A small image classifier, trained from scratch: batches of 64, held-out accuracy 97%.
Rows from block 2, named by matrix and row number. Each number is 128 + 24 x the weight over its row's rms, rounded and kept within 0 to 255. All counts start at 0. Numbers have three digits each. After the name is the row's rms in percent of the matrix's.
# short0: shortcut pointwise conv, stride 2 (model.blocks.2.short.0.weight, 272x160x1x1), inputs 0-79
short0.43 093:129154113154121144123150109130144128081128078077144139160111154132104123146120132156137121098122125147177142123141134143131127087156150171134125111131165180147146108127123113127141180112154117121119102145156129187099151093114133121128104162
short0.44 096:143110102139159163131185097110094121138119123129127076121149104121088125165146148100139153134142146131139147149114077138113125136106134148090140097129136148104154118116166164180149147130074123131128137155106144154107119096073134092134113137
short0.45 100:137135094129128137096173110142157133123158113144093110139119143142122153121134155121134130141121105121152103192128104131150113070153059066080141146139126119135156144176121162138131142109107089129116129161111107173110155150135107109096138144
short0.46 110:141134122095120146090107158145100140148100133106097186102063119132126108112076119120159146124132098120120137119110144118091143102095119104142125137109107153106120103087145137140149165149137132159126141122138114145089130100093130126063115131
short0.47 090:146112093141161148137120140116128124161113154138183111115144156160096119127085132128145122097137122143119100123184103146164102108113153076190077144172135137167139098115094138124102111160127121126131123147109127123168145119119124170164106132
short0.48 099:091145125116103158137130140128153155173129141127131106137161082146164119142155155114196143136104103106115172074161119121175127163132126150104136119114156123160170127164113137097150140110142091092111132152140121106139131142106121151123137133
short0.49 096:044112143125122130121161110117106161136098135130145143126104156122152131117135132129130168135105104145104144108151121136076099144139139116168123117153108090130136158079131143159088120158131126070173169103133145143141142135123144124091110150
short0.50 092:156158154128171107136133098102174135132118118148155096106085137120099104127129088120152117087103150159118137085109134131134090169118120118166156141155163130116144133107106103108144120126157151106102125075107117135131099113133102128071114126
short0.51 108:125104120137101132096100147082117155120134123159125152167117181108136156132111172080119142099128164165144097079141130132078101144105114092135144135125097140138126089122125169138122150135097126145099129170167143162108135147107111166114141136
short0.52 103:111177109143173131097162110148109152154114127136124127175157164110120125129086156137142114144113145146127075126122104148170097168103174107109149129149177126131100100114087153130101110103137118130154117084092103134124094144115117083110098145
short0.53 093:120107125093161149122097131112105128103126117095095119093130129095114144106116154147160123142109161138135122121124130137149139129113137102075132093118143172151144161122088107151117136171098127096154097161099168129088112154140110139135100089
short0.54 105:156148067088136161129182149129151136116119095114115100138126169154148111122110123131086085086150145150167157131092145161143132116109103164146132158148115146137112129108123154134135142173136111145080093139111109107125132140141103135131122178
short0.55 103:161137124165048135126167102123141142129117154127142159141127112147127075127159149127113118151105104108098135145110122096099091135096153111130144131141111131146180127092120155101166130111149110147115121120119146170114147156138123143097081145
short0.56 094:144129151132103122093133150148143073116121161136117077134161169150140122097104124154125150147116137127160094174121132141081102142126150139156087124136101106141171169086165116131126157126167135127133152131128151142166130147122132128133118164
short0.57 109:126141128113134159147168100136141079130139070163123150102157129091156154181125119149138134102136134109115093156137132152144146109093088152106122157082090128129143131107122131120117117089110136147122122117155089132149094131156105149160145106
short0.58 097:162118115124173151151164103157108125122117133106123106111162187090130165140115101122126180102157110123177108118126131154136167133166133152130105146107110122127142107125115103127150081155110148140144135154135134123080145149124114146086187111
short0.59 098:130132107085123117120139109149140118137118153079146160135139135116117103139127143168127101153158167135113128106137177119141156124148162102126123125119136163141117148112126077143109097118126122121130101095145095142129158116115140139136117136
short0.60 100:097089061123141103112080109145152119117130033099130116134123106120154140185109111162148150110143100130155133121125129117146111115127139133167126145115114148174136158168128146103139111127139129099113158109100114096127165111111106148136130119
short0.61 103:122090127115143136132113163164129122128111139108150147082150149110129138136100137132158114150133148165149141165105164136165121152140161193131123128183149151128099100121100122141118171145129147122138119136133094134087107122108140091113133115
short0.62 095:124151088133115125137136087153147142151150098088157090136135141118140134129123126135161117117108135139110094135144150092164129131149062131094094135134148119124116093110154164121150115175132123113163095105131160100081182152148108125128129104
short0.63 101:079130159139112134133101140072163077130167109080107161129117140132133152143135112137130122097156141183126132157160178139078134157160163102138108149101152140126169125132101139095169103125122112121132117101086106121114160084130144113151092142
short0.64 097:099107106121133104148142108093121092120104100144151153136147114134114121159128155134081114096124152192123131159130133097096149127128083129108162113095115135132130099111162131139131094128099080110120146092150127112107097139094106131136122172
short0.65 092:174119105160137100139126103118134133154166154165141123136115116138129128115115130142135170122136097123113121102106119162081120117097170142104117081164144139159133119144140165146173134130084142116092120127104127140136116139113113143137097166
short0.66 103:149094090130130123145069069178115112122121107126161136130135164145141119078126093112185134123131135129170121148117118124116124134098100177083129120062147100159144120114093108164125146119155099153077091136142096119100142109124087094143113102
short0.67 115:105119125104150157100126152143179125116071123136131085124140185105152138092124104104155102101114093081108171117159105124148137137137136159139143132107115158104150153077153114150110103144147154115121123135134111133128188104156117096171120141
short0.68 098:099170139086148120126109107177149161118151096128140151124128141191121145117160154141108117112109114128118130082105114137145142177149152080128175147138142125133161124130121130193163113109137101112131146154164134125113136134146121122139145128
short0.69 098:163135101146164119154187100160122131147109126173114138135095173151108105133175123117094118131117113153123137133109131136147153164149144106170126185128154100108169084152128143137129096154122147116125172180108131149129107128148118160138127163
short0.70 100:101127188143138099138139143120117162131130117099148144118097056092149135062116104140105141130140130137138110146153124175118081120117096095137163151156121138149126062154136156112147163151146113172129172125117144099139110141085135137157149111
short0.71 100:107148084126114151133132156130086132117144123111115107075123127160113180142076127165073098146110106165109124126108137172167099156142131132180118107151132149146150147176148120152148085130131148116094096095114144104133139179130165158129097120
short0.72 094:200070133164138164142100155148156126143148111133116143101120131133120117168155140148104127118092150138162179137153114107071087146128104102179110131121097086092112112131135126107142122127107162167135143161133128121125155136117117128153124128
short0.73 100:108114143120154107138154131148123132187165168108145128116146130175145101123145140104130157109124119145104135071136115150130093146124119094109106103106106143104129108092093117166142127139052098150173103137135110152128149118100147148102113146
short0.74 098:138096107100109150125098153157103131104169117168115130122145148137146137119134169127141126128148159130144135117108106152140147097111114099099149135160132120137125131199141113126157107122127084132101086063182117142133136152141116134153176094
short0.75 101:134152141179111139176109112176124122073108157173139148148088117127099139129073118154146130097134180126121119164087099151131105111130084176170166116116104124118131131115121155140115155094110120146123142153093146180130160107115158125133139162
short0.76 100:136137154158144137126068092135138140108121137126073169160158166133124108127129143157123116150076178116134152089138124125122139178108131080108167129080130098164137115149108119138114093130168100109130117165156152078143097123101143093144129125
short0.77 094:119110110125090118088153158160122109134108141143124132070087141154142118134092154140113136101152111145094155131138154104153140155122141118091138147117109121103154151059143125095160174163131133186114142154143130120144146133086122165179100123
short0.78 096:150110142113136165113110107170159140077102114166147113121131129109100102128137174115120104114150105205097132128087127092115134127107109115146125159108149107110129136125118103112149143133112126059108109095130168107112116153125146101138139136
short0.79 099:120123145164106135133142177140133096110115161130066116153092143126154090124171114093101101132124125128086086152162126137097145101103178168099102083149091111154137102128123179103141150132122123158120146139126101117146132127119163166116112124
short0.80 098:123102133087144096119090094118148132112135127175131129134082115187153089165135111127102174115150121111135124105136146111135114092088105114131085094129121115134116156104134149128097136154120149110110143157132104126143177133124104155134139161
short0.81 103:148112123130169168083113142165139133127140133153168099171140158182137129105120075088139120130130116140114109109143086106141157116156125157102113177115154143076107098083092145153138143143134136145163143091172090141141132112175099112147150117
short0.82 100:140150143129150143140105066120168167100147090136099104153109141126114106165125154092153151119137145102152139106139133113121148130124111152097136163097176117126178135109117134116104174139144156116113059139132094127121123130148137165194128153
short0.83 101:103168109105121107135110205173163154143162139099142142107064161154171080151098120109079137146132133114141127116152118162098141167156121129079153178150125117083132099140147126109142134120110155105132123123138123140115156133100147105118124129
short0.84 096:139136072115137094096109129092137161135115147128172131117164129141090165167129108149154111105157123158132142105121134140126150105170087105192071126101132144169143134111141128104134177157145139148153070113137129142175125150158143133098155100
short0.85 094:120135138120146122117164155136106158109157163103114138109105125110130113152113109091098100107155130147136120132130130155127097171107147122102116129132113099175140110070133124167154139182144138114119175170114093102101141116118132179121115112
short0.86 097:123087099121116084114090123151137098117166093131177121133155153092117127111119143149164158155151116148154129130134152126135110139145116115091141130162105151100146135108105131177111104111111115120133104123168108109126153116148063105129137133
short0.87 106:140155137120146109146100133125176118133100143089120104146185161123113112120150134102106144116112128123114100135115136092094149121122110132101099153065165154147125101087083085144142136169134156119152138098094144117167130116115110162156162121
short0.88 097:145130169147163084137147138122149117143130115124176081117089140120148103133142108110149163093154077128144137180155139120116067151170155162118144163139127151149168146114137167111157131153124146111144135140115148167149163143123113151149085146
short0.89 094:151104139127122116113140085088149087145119144134145138101136129112168154146118101151125132112137111107139075157128131146150134127097167170095074116149160120080144118128123094123063072152149144126123167132126129144129162109137141099153128108
short0.90 094:106118151123100132109133138150093122105154102143101129138142118102148142133104120100130157114124182150100057136134132138135141111139157183155143164198134110115155133090173132102104151157125137125127158136106141122166132123097142171166113127
short0.91 096:131146137114130155154119144134123098146119131102065118142114101121143114164125110122162117129171170105113118077089155117154138093143150147170119154146136116141117144114090163154134075112146109124127125070118126114118166161134183148151183127
short0.92 098:112123118135152135098103135126127154124100133148108165148132109117120094130138133118129154090133154105133124143087139108139106144094125146133073151118112131127116107152141135128136114135102167143092136098126089151135113172138104128136105110
short0.93 100:089132079117178118138128103162139142102142105110122159179134122146122127128134146146138134120094128111117109120164091135133118120172114152126116120151119112158112145156136169130173163096141128143145095177138144060130102128146071151152162127
short0.94 096:149099110155135110079168093144112137139131097123107109086137130139125103085104138123147114143101112111155102124130176137114109148120151133103083146118168154163170131141119149108137066141128117133179104088122121129142153112148136110097106134
short0.95 103:136136173113132124124114121082145125132101145124126146111088126152101125117130138141174154166088159110108199112131143117130167161139122137107096150124144114122115149152173151152147145138148132113134177141119128162155148129110184166105143150
short0.96 091:138130133115124143140155073161073139118118120119141131135144117158114153096138164162143085144135125089132102162139125126114129153113144137146131136128145102126111146138098132149093182124154103109105168102078125152146146103107088157107115108
short0.97 097:113137121097102157144138156137131149117110157154128108094098124169131049068111120104145124105139139154174124116104124128155098083099151155110096123143164127143112100120121115079115163131139106168124104091121107088083151124110136151116106173
short0.98 101:124129163131137119118129128124128133130082145147126132157122166148137140110099125075153128129126192152106095151131127125159127078130143167146131122149126120118118141151136150151148127107169121134100146169124119101160132126132151149087135150
short0.99 102:092188087151120138139125132099152089118151126145114105175098146103146104122114113101156167102105125094117130121101111181117100135111188098192115115132133100150139084097130109174114074157140129118167131119130118117113113116128135145083125112
short0.100 099:127118096151117103136122130140111128099095120084112122165104162116117112172154156099122120152115081160117145080140164170108136147118122148134204119176162141086087156123124130145133142097114151127146107140135113195121128120125100149142117107
short0.101 100:107139117090116122124115069113152112138151153113112177113144138149117175143149148098121154145126081132136088126127111153155122139091133079120140120168117128113140111110134177156156082163107114142073124147125170109137178113129121136081122127
short0.102 093:122148090091088093095124129148108142163146116122145100125116133163189112151148147126147118150130175115153159124142128132102097118156124143145103137122161155099130100165138153138103159139110120122129141156106114138162124172110178129062179156
short0.103 100:153128161133143103129148131156147177123123084136109155119107158134127136100165142118139156146125132104120116140123106136119162146106096103080149109125111129144138136132112175093108126133136122069129130121170173127124114162120158159133127148
short0.104 102:141101140090122156160126065130147099077134113100191140136113130122106178155116151156135153140106132170116145136130103100141141144172090153096111123118118158141154111149094158133123162126125127151125106126106098112116169137133139095104166148
short0.105 098:150134151085154112136085096115128112134093111112134090125168119165174142125156126137150107186127134148105111095143109123133122135104131084139094132135137101137133155146128120126110081131123082122078136153149151117119118140159132128163106144
short0.106 100:158108117147144117106143087144117159088132098160087090154159125174109106132133121143104098137125106172123128140084089133140148132067097153145107120145161128161118146115156085129103074157162119118118144098114128132114084099102145135134159138
short0.107 100:101118103127165135118149177141129133169161148130122177122155154142101093132146118080113166152121125127129085142140127122084113103150130101135176165146152086163138084148136127178101127134125136116126104123163136098147130147149162099149067123
short0.108 095:129117099095111144111114120163150134133155142099168135121146121114117122110160086150136152147111162143062192129123116136153130097116148139144174104103141196140130121127121148146147145152162143159119126141135141148142160146120131082151193127
short0.109 107:101130128147141132131155115112105154156151144158122122110082121140154117129086138156089150085183166153113135102079131157117089110119108138151122124131162090137117132127130137128147131115139138136151126092150130109128108146145157127105096141
short0.110 107:173109127130102134136147112144165153167096134141163102140115153093171134112114119149126134126131087129135116144141152156117098090099123131113117120147122086065146087148135148141151067108164087110124094120133125087159117142116121108110125156
short0.111 091:126116109105094128127132129190170131131139125137128134157124136141116162146146169078143136135155135119099154162149120123115152161161100146122120131106175145149129111104116118138070142123145044148124110121171132138107182113120116162164160151
short0.112 096:139147104130109187134129118152150184150150186149155119140120105141117136154125067142151165102134150121129131103145118154102072112168122107101102122101143144136107138089147105137159159123161130155097162115102170172079112115131142115178145128
short0.113 087:131163117171101129104138178157111119158122136167131175148125117146116172154115118112157136127123148142164079157129130115086114101127127153070088156174168119134169109119126108131107124137123128149135117131156114111114152144142195112116146158
short0.114 114:140140166178158114149129149157093141143095147138133114118181110137134120138109133119135133107165161160142129112123132114082114138154133110165121155153130130134158146114160144149125132157189125161126169084163108176144115136137141093106152137
short0.115 098:151140142117165096124125138152153120112138155156098097110152101119098145145129034182113130082121068139127115150147131106126103147103138102135101103102095121134140091161117120135131156148113097130097110172129118166112145129121143154048116083
short0.116 111:133135145137117155157195141132107070115125144130117121110110161086136117112092089143160140098163156148173145153107119149101137097146150076111126135111139135128141128086142097101148160123150092128144139144151136156111118139162168106092101111
short0.117 091:125115119123092132096126101137137165146125110159115116114126109148141166133123139108120126128129164094126125133088141108094138116147140104105122098114150133100144122141107107137064149121148081087116107130095157099123114098141135104157114131
short0.118 094:117145129182138151102121097165152167139115123118120127117115134103165089134073088136119131095147155107143115149131118153108117101144111151124109110156071139126101073139161105114118113163110122127125130108123098153121124079109111158143098095
short0.119 113:164140084130142160063125129138140115125087180087082099138192128120140132091093158112145130132128104170145117127143139144120095126121116131154138112065093150139133136182139103153129149153115124142148118131076126107104115132131090124148138137
short0.120 099:181132094093119135114172135092169098152132143134151086097122146121118126164089102135127121091079151094144128141135138168113093096164190144145096097132096145125114149118127093130165131177086136112085141122126159146164132121099116124106145132
short0.121 097:096124150152118116161125125164117168156128117140137112130108117106168153143145166159169161112142106151127122101127144067134126082150106157114113081107140139150167154169127147128115100104125114116134118112116150106109122161082137125153075138
short0.122 097:136132117119118128150167081088123121104168115113172075143172121108160127135147141082108120100146161146113085135116150096175114130104121142120110163133157129139124120144130085133138197140167172132088120116129127121120099121125115156092166122
short0.123 081:138133086096154133113157072154177164109116120117154179134076147128147153140144098078152131140126103119128145154126128189106123102136121145113144121144146125121116081152129095105133102138114119096155143173134130124144151119154127119095139163
short0.124 108:127119143153109131123095113155143097151061123090094146150162111128128113127147144119139119117139113134142138168151159114117124138137129136165130139146131091128173156127131145123100153162137129133112140118134133177090117079126118147125184130
short0.125 110:123130163103186161133145132146109133133127112127114161128158144104124140138115139197147149148123072107112151142115106130125147141172100158125121113148148115160151117162145086145121103152157152139156126175146171130118132132138119127083125157
short0.126 104:112168111147150121106118099112140078163126107112150135158156164134109140140161143142130065144098143124136147131100122093139115100143098110111142137072131149089143123101078106112141122150135121088164162135101125179109095123131095141100147128
short0.127 107:142146162124112107119109143104143110159148152108134113132119138118115123172133093098129151134104158112121137149161114180140087117156165185158090127163182086119100125085138092124138162134132136118084101135098130102120067085097097084139113161
short0.128 095:113084100137175132128153129108109178132163154131131121120137096157108146147136181149143136137168132109132121121097127099145120167119120125142121112101123106106125170164059117119124121175166123116146156129145125126172136100149102122118128103
short0.129 091:134102139131176142135098127117149124109092071090077166147122131122137075108149151138112141123107141108084103163142156061168187093110103124130110122163171118114099134145140128117168122114087120113140104153157102169114134137162136075127111121
short0.130 115:153187102163154102121120143102121117078098101121128127102089119125164097122135107112139160104100155148141145162097146108081167148177136141137134128118144125131135149071102132120141140142097158125098146148135144149131160181109123155128132127
short0.131 104:173150097077143107126122084146114157074131118126151123139134159148075114174147131123159108150136145111080142151106137199098125173097139107145149128084141132164124152149111154112133127135144122139098144174120131162104156158098101101154094108
short0.132 102:158085150111128111125125137145126096162138159104108149068129161121137151141123126133126114142182100183144119107151127124101106145131154109140094144118115109115153135114117149084097180119155149158116131143133141149136106109133148169134058079
short0.133 098:196133124147122135142079101142134100152113119094158129126126111154127124154156156089141144117128094153116116167165101140150127103079137095111061125158093151143129131127158135096117160109099104093107107136130121103095137113118082154087130166
short0.134 104:106112126124126135075158150118139094106116153103136092114109150152143125157109127117141163063147079111115092146146145128137130123128139087168106117134136157132188127120144165173119147132117115115116086120148148127142171139096117138122082095
short0.135 095:102145126160117144094132130137119088132104133107099132146172113123143156105150113149091125124107106134124101113146137145129125132167111132123108204163135105109132136119146158083121170126103155136135164155108107172100105155154130177151131144
short0.136 112:124164166129101164131134118128115154112111147113156116108124115104136118159150123126142128143145156101118135124107115110096153147112129088141092184075132104122096160088114119098116175128144169187102121095125126166120111141124148128064125137
short0.137 092:148133136130155132133102143116134130121097177196120122092121118150117145159117141111114150093159154092124127113114077218124143136119101149129143151111118092111114146145152153146179145128113119158150110140135126136136171147116121142095127128
short0.138 114:132135071123146153132141122125135102114115108110110135146153093098155088086139155125167175114142154167178120121097107109141134119122134119152094134127147136163126125125133155133097074155103117140111128109101096139122152152153106147115114141
short0.139 090:129134147129126175117124142153134104133181154152130120138105158110112103167120107086156139147134133147164115117116135159145119132106151100125109147175120098106120112129135131138168153112139135166171161169102152121115113117101151124149144111
short0.140 112:121134131126185103089130157108083132092129115091144148123135139116107131124128099085097084144155137096113095120147134125133107119129123102079128129153125106125149138097126136176087142161112087149133082166143102158101156138113126121086147120
short0.141 097:131079075114161145109130084135087135142107094147143109129152077130174129137167178146150122155131124135136121159137127139129151143114092138138131154090129103123133131130154161137120139155129143146102130082136117111100116164149121087108164144
short0.142 101:099116093111159110126158122078100091102156178149112129119144141106151110119133143132120116115102104159147136105134123109129116093172171159156117162179146133099149128171125093140145107137150147117077130090090141136134129100104149128108127166
short0.143 103:120105105135125109115113066119136131121116098113153130153089117135144132114097118133126097173118130181110110170109111087128136103159082134085148109143113142116179131204119116102159120085135097109114089108120107069145112147134110130149143178
short0.144 095:118122134112118104165102135140144145100133107157117141159133132117104130096142140148130109176120104101141122138165141141084120080104154082125139105112168174123129129155150116165147107156140115116131110137153093106165103125130067143157130119
short0.145 096:146133133134138151143118124134098157118106099154159138108152134165155153114132138160110083138146072140123135165142160128145154106114156096105139084121120180140092094148134108153185175144155106105083145129147143152097100149114105125156116120
short0.146 094:142140131108125121120080116131160084129132125113088125077125125128141165070160105118112141140104124105108153142168114125128147125139167111117115123135173143126117083129141085122110126102096119123104140145119117128119149152177133175112167175
short0.147 098:139112131169128090147171127136155111124092123087115127126179107113141115175105135153089134126129123193124091144149113129090177166045123073153096121146142136135115126129117104100134119121081118100081105125164125116106100128161163125138138133
short0.148 109:137130151126167165109196122138133127106161144113106139167129146124092096132097088129150123139104120116163157157094101136120125145155112147109131116099136135166150111114126179138110120150130108132137098110104140105143195095117121111137123116
short0.149 095:153160110131131082147146098116124133168114141144103159127149110117108085126136096132140106073140119156167114139122133114092129148153146122111110147101157106102169107152128088168081156100154125107103111123114145149113148131109101144128117141
short0.150 101:173109179137133132108130139142100098099119156141155153104150112130163101154113151124098150148088139139129146117158104105131124150163157135151112139149143138136135089128155130161147158170168125136087112110151168151149126110127157148110126145
short0.151 102:157097119127125139160120096158171131148117125102095118138120113132111173139095113161124110162107110152135142114148109111116163150120153131128130178123162120112132117163099153106150146116139130120180121159157112122172116129124168148156128138
short0.152 102:153132147132122125118135147103101118153106173142134070138138123136124139128103176120132168129070105144123112123160119145134160127095097116125105174125096116117157110107167145099148153151138095127112123157144113182175101143094127165141121146
short0.153 090:152148128140135122142126128185143119160122129122099134123149111133111131117126196136101143130117132173146131102156113099147123113147089141138112164118186091157098118131116080154130156126141139106113172137142089143165164162131130172119086153
short0.154 106:116134138133117169122164116109141128140103156164123108138078117079110094136132139116116160124142150127127090070099135117146129139143118090130127118144116070109134150101118114114145093127145089139143118094109115108114131164135171147151141117
short0.155 113:144156103121163115137114118149130159155124147117138130141144144145168086081128069134126122124191107115137123127115138138151121123168161149165117163130106125128112093104116143098131165133109134176169122050107110115101132110143119095126157124
short0.156 112:144118124150109137135150140114145137114107155107170151091097118146101154148135104138177101120123129165145128154108134150101096136114139137125164112130154143126144125116126128117166150128153164131095081071138171130138108153111159101104153087
short0.157 097:120138163129085091112093136156078179094097122105114129100161086147114165083146150122134162177137130172133116106148095118163107121138135147114134130134142119159160109153109139120113106137137112150132110148137146189098104131117095127102135153
short0.158 111:155145120120113100126123103112143159115141141137157135139108097127160120167132100096137082144158100150151098113107120118121100113184114138099147163143133134131152140162145106083124162139113142140106089116139117098120129105137131168137100113
short0.159 097:125103130098127148143154148158134102101093138134148139123057142152125157160105109139149131093076107150153148088128120106116120147149128106164094174150115151127121115111174161142128111163119133120125116131123098160108144145125145114148138098
short0.160 101:137139109148220133111152078137127161111156098141144088147143138100100136155124116154163160131101157124157123150111103139161130111114094134078115143135147146089152144126135137133105120152204102132134139098122125127131146114125132132123128132
short0.161 096:151124118129144108161111098117126140150155090123129102119104155140117110097159171150146122123136095158110135113188151109139153128135147130095114106171127180148121104145139119087125153133155108099105121103100132123094104140156113153112115125
short0.162 109:123155139105145123157126132152147145147106096155121146147107140135119148109186110114123144105161109124073169163111120092163186135155113115120135146072152164132114114101133154160121101157114095155131159089127123117132128140168128103093094131
short0.163 103:119137104111161142152148084150149127132127104124138147097128150160119154144151158120156145103119137122124134122155101174150193099149130140155136120154115133143120134056112067164142166131117083187104097139136119112135137141115133133149147126
short0.164 095:113155109112143117102150138178101173128156162134155064134137144122123155142155125114118081120132136098119145173125120149124168158164126163156151081136185117117131143142153125136110134112131104122082119110120123126116116120103127125132170104
short0.165 108:106143125120096094115109128161159182125147143126132162130059141108110144113123085142124157111072115172125128104153127130104102137167061156121097125115110141123166118155100128140095130139107152131141118122139149115132111145115116154113120139
short0.166 101:098134174127148158146144169126141120164155176157107145117167163158157120084128145127123163133114098121094144125108138167117138107121109119115132147064141162137175142116136165172148107118118087129099139152116147121160169139149141146165160099
short0.167 108:115119179167128139154104117123120129119131103103134089131107170099089182139139132102170137153131118131170138152123129115092105115127127116161086149130081125133161160171149081120122123120143105138138098139146113156110106113112161162147093160
short0.168 098:184099159081122103108141134113152119114127126147141117153149156144102096070119090101136131136164120119115158103162143174111116100102136101147137132132077099110118135125117163150139134161104173130096117126080136103087129104123140156137132158
short0.169 098:126132179156119093158150121110147148140116166120150163118152139146149140142124127119111148106163160139112132146138138125117146150115112125151151118149130107113138101152116133144085101122109111153103147109108189151130157122092145167106135087
short0.170 112:121149101146085125149117143159131137112146109133145123148077133105111200170152096145115113134116118140125134156099165161172173114129141105128136127069118158174100143109148112109141097155117130173139127091099100106115120148128147116103121129
short0.171 103:137077142191143140102125135162103105137113169143095113124140126150160088128161175090142133102137146160151184111162172156150179141139131133134129155113124085146128112122134152139117114123113129092122115090096105072122098107142146098142160112
short0.172 095:092131115148104152136091131127132121146150157173132133143125165102141138137134166167128130072140119158089095123137118110129126148130156153107102092133175123163139168142124111142170134135140091156106149098115125134115173122116139139146112167
short0.173 095:168157140134106099130102112123092124173140100118129180143154125158092143106101109121143102173109122139136093107141143142112164165172108110126112139116117144096115101131157108128149176130160166142145117163140100153097123098109144134144097149
short0.174 100:142128123193143131164167123125130139167156112137156137136144131114144158085167150108133127137147127158130120113140153122124123106107148103104152111159121167128143110133130150111140117142113157124181099115109136119124102082135113107141143124
short0.175 094:136155125174134076118155112125122122141111183148113070169146120160158119139118141162132154139163121092160146137108131192145130105157133137168122118119100101133082146139153142115135141128106118102137159085131101122119115145091108160160165170
short0.176 103:130090171079104137129120143121120111111135119097099082099091165142116100113116101142070135087108138110159101117164106154089107078144135109128089137117148099130133150147139124116143119157142131114136120173090093101087153086112126134112120161
short0.177 098:132174120143081143107163160173159149155153096158137099108163085143090121128119166127174107113119111098175108139172077125165114137138080166107133153140161121141103120119083074120113114154144098110142151127084098125129117136129166113120093103
short0.178 101:132115105100162147143132120093120150140150088096155140110160150085119136137136131103118137132149094115123133109124140077111142146075148121089129112143118132110105178160077103132138096151157165132162088091099119135141120093111135145119117151
short0.179 115:145128130129098160162088150133141115132154140132159106130148133129110088127127099154111104106173137148170127140163164137113108104080126120112135143106121102144126150107127118108163130151122134163122082158104111137138086119131126132134103170
short0.180 095:166158117087130104102110061145129066096138143120139176125160119107130134108163157110114148120134133151154137131078105136154119128125109157101134140086111139107085157141161123156131141118124143107127154101091106100142144136170116135141114161
short0.181 108:114097107117107169137144132164148152105142110088119156160134117131140169173164131157144121156121150118086110155092128122114139124121161127134118111110150197164093111116124094117091090153166127106151111100113142157128115187180158117110115119
short0.182 096:136129104136082131188087099117118105137166089102161116145104158155159117153099114167151147117101131123168115112129147127149109139163163178090101104151118119117094155138144142143154092144108154148126107125159174159113152148083144121150089142
short0.183 104:122150100092131137134087100100102167147111122146113150152153133117098125146122129116138141149100134183132135125125126106162161137169084097145106145133156158129085156116070117127119139118184099134138137168116142117143122171142134111155163121
short0.184 097:155142134116125110135116147157124151153146171168134095130122116092131134155151126111126141099134139093140087114148094154140175153141139110168092122149153090167141084097122110111095102120126111117096118124131100204126128148118095086129121075
short0.185 096:158133158120103115134146159136130113118149147159112100115111159104123123137118119132150163105112127124144102174106145086129094153119125099127072119109115130090128185152185148116134141102121133139176141160138194121135145150179091131158108149
short0.186 097:145114092152143069163156097184120155105093116131133116127151143123123152145140094133137132164154103157183129113162116105127157133061129149095147154117150137109145134165093148150118093135133144075133062113125124147129120174071125141154104114
short0.187 112:130120114110097143151113165128145117169168170141129101109154138095187117158148168108123099122135107138132140097134102153119132156144184156114143127151123154139177141161149121140118115148108128118127169129149134133147119082106108143191144144
short0.188 098:153077141143129113099133180131127088124075107131104149158128121113134108131111102114117132093117086149104099130148128144116100107128107090159098117179100107136133152150135111159185082150119153140133126155129151135137107134183108123091132154
short0.189 090:194108128148139128129141113144126181113107115150135123134125177141059145154134121122124155120144107143128110142173149140131173158155141123137117133100137153158125148129049077137132125132156103139170150121145115119135094159131136148135104116
short0.190 099:126130114122107128148120140119172117119110142125084119139105084194123139167078133107114134094130132115163164116109165111172119123085132107137110145115132124142116104088148145118101126178167112106099150128123102149139138143154169156084114116
short0.191 103:156116153102145143143162163091096109086129115139135116088121161107173073137139103132141161095172130129138124134159136123119137120143089141141082144151083121133105128168131111110139153116124134165100172157112149128111116136125094133142175129
short0.192 103:115127131089165131115105120112161134158123129125090143094158093143162154135082086145099142117124095120114136147098141152140147086118153134149140188099150132092109173146152115173131080121103144139107139167119122171132111161128112190118125161
short0.193 091:127137090152143114131126122092090149141117158145078119131089137127126123149098144101134109134149136133169179141133122118120170158140135151122170117140112166081160135148149112157108141135187138134134127126132103130106115119131079137090139071
short0.194 096:155158139106109111124116131098133132117139079112147143137096130189108156175128140144113159152115141161114102141105143119137099130173097138100114138146167113132101122120155199094135140133160109102128074168127101159148138137137131126088176117
short0.195 104:150141128145161140117134080124151114095095135165125114141114167094162098073133136095158165138114110112169119105150096138159173127137067142117106161117167137104134119161105152127120117149129170116162140153161107147169160114120116123111124155
short0.196 105:160100077126118124138121137113109158139131102133124125133136173099123124107131146156124151166095119125165136108174121147122097114088127093151164073070118138176142075106113142108103107127137111149124098118122169141110151167129146117129106123
short0.197 092:115133122127107102125135152123135148112108137106185182153130136141129141141097059081140143134134099134143113137128151128148080139144117093134092126130138167141092141120083113192092116074108119160102128170140130103109086130186131142168092134
short0.198 105:113134160170123140150115120109171148133130164170150122098116110121137113138138140109126105137098136136132104149113109107134165146160080132143098159113101116111099153122152163113095178140133183124136107115127162151128119139098133092178112156
short0.199 094:165128160139122151094115121127143106144160158107072103123117155146152124142096109143105133143154105086098138090108143142119124125125098120119098140159116107128141151124149134105190129136155095089127152114132098192112142112137174165145139150
short0.200 099:100135113090139150142158126122151131083141111125119122141101112129147106114142124116115126108069113129119117122128155144117090054121152094145092120135114131151172124120164144153108144156138136158088105100135096121133141090152130180154127154
short0.201 097:144155105127133152133125077132175106071142111123124126158142095155112132140088150147132107117093126157125171110112136098132165134174097112120154109124121091128127097133126119131153169151159107122135157110128118123165123118129153088138189101
short0.202 104:135127092159192126116166135144123104110159180143086102105124143129160109097122149130149112148137172130117124139122161179117110123137160115103114110128116158104135167123149108106103091140118133166164145102179137137200140153093126138106148114
short0.203 101:143128154142115157145148106090148120163194150100125132129077164131139140097098149121176151120117131113111146110161147134157143092108109112139108111146114083157100102113140101132128144127138129125142137093173168137159124113108109131116125105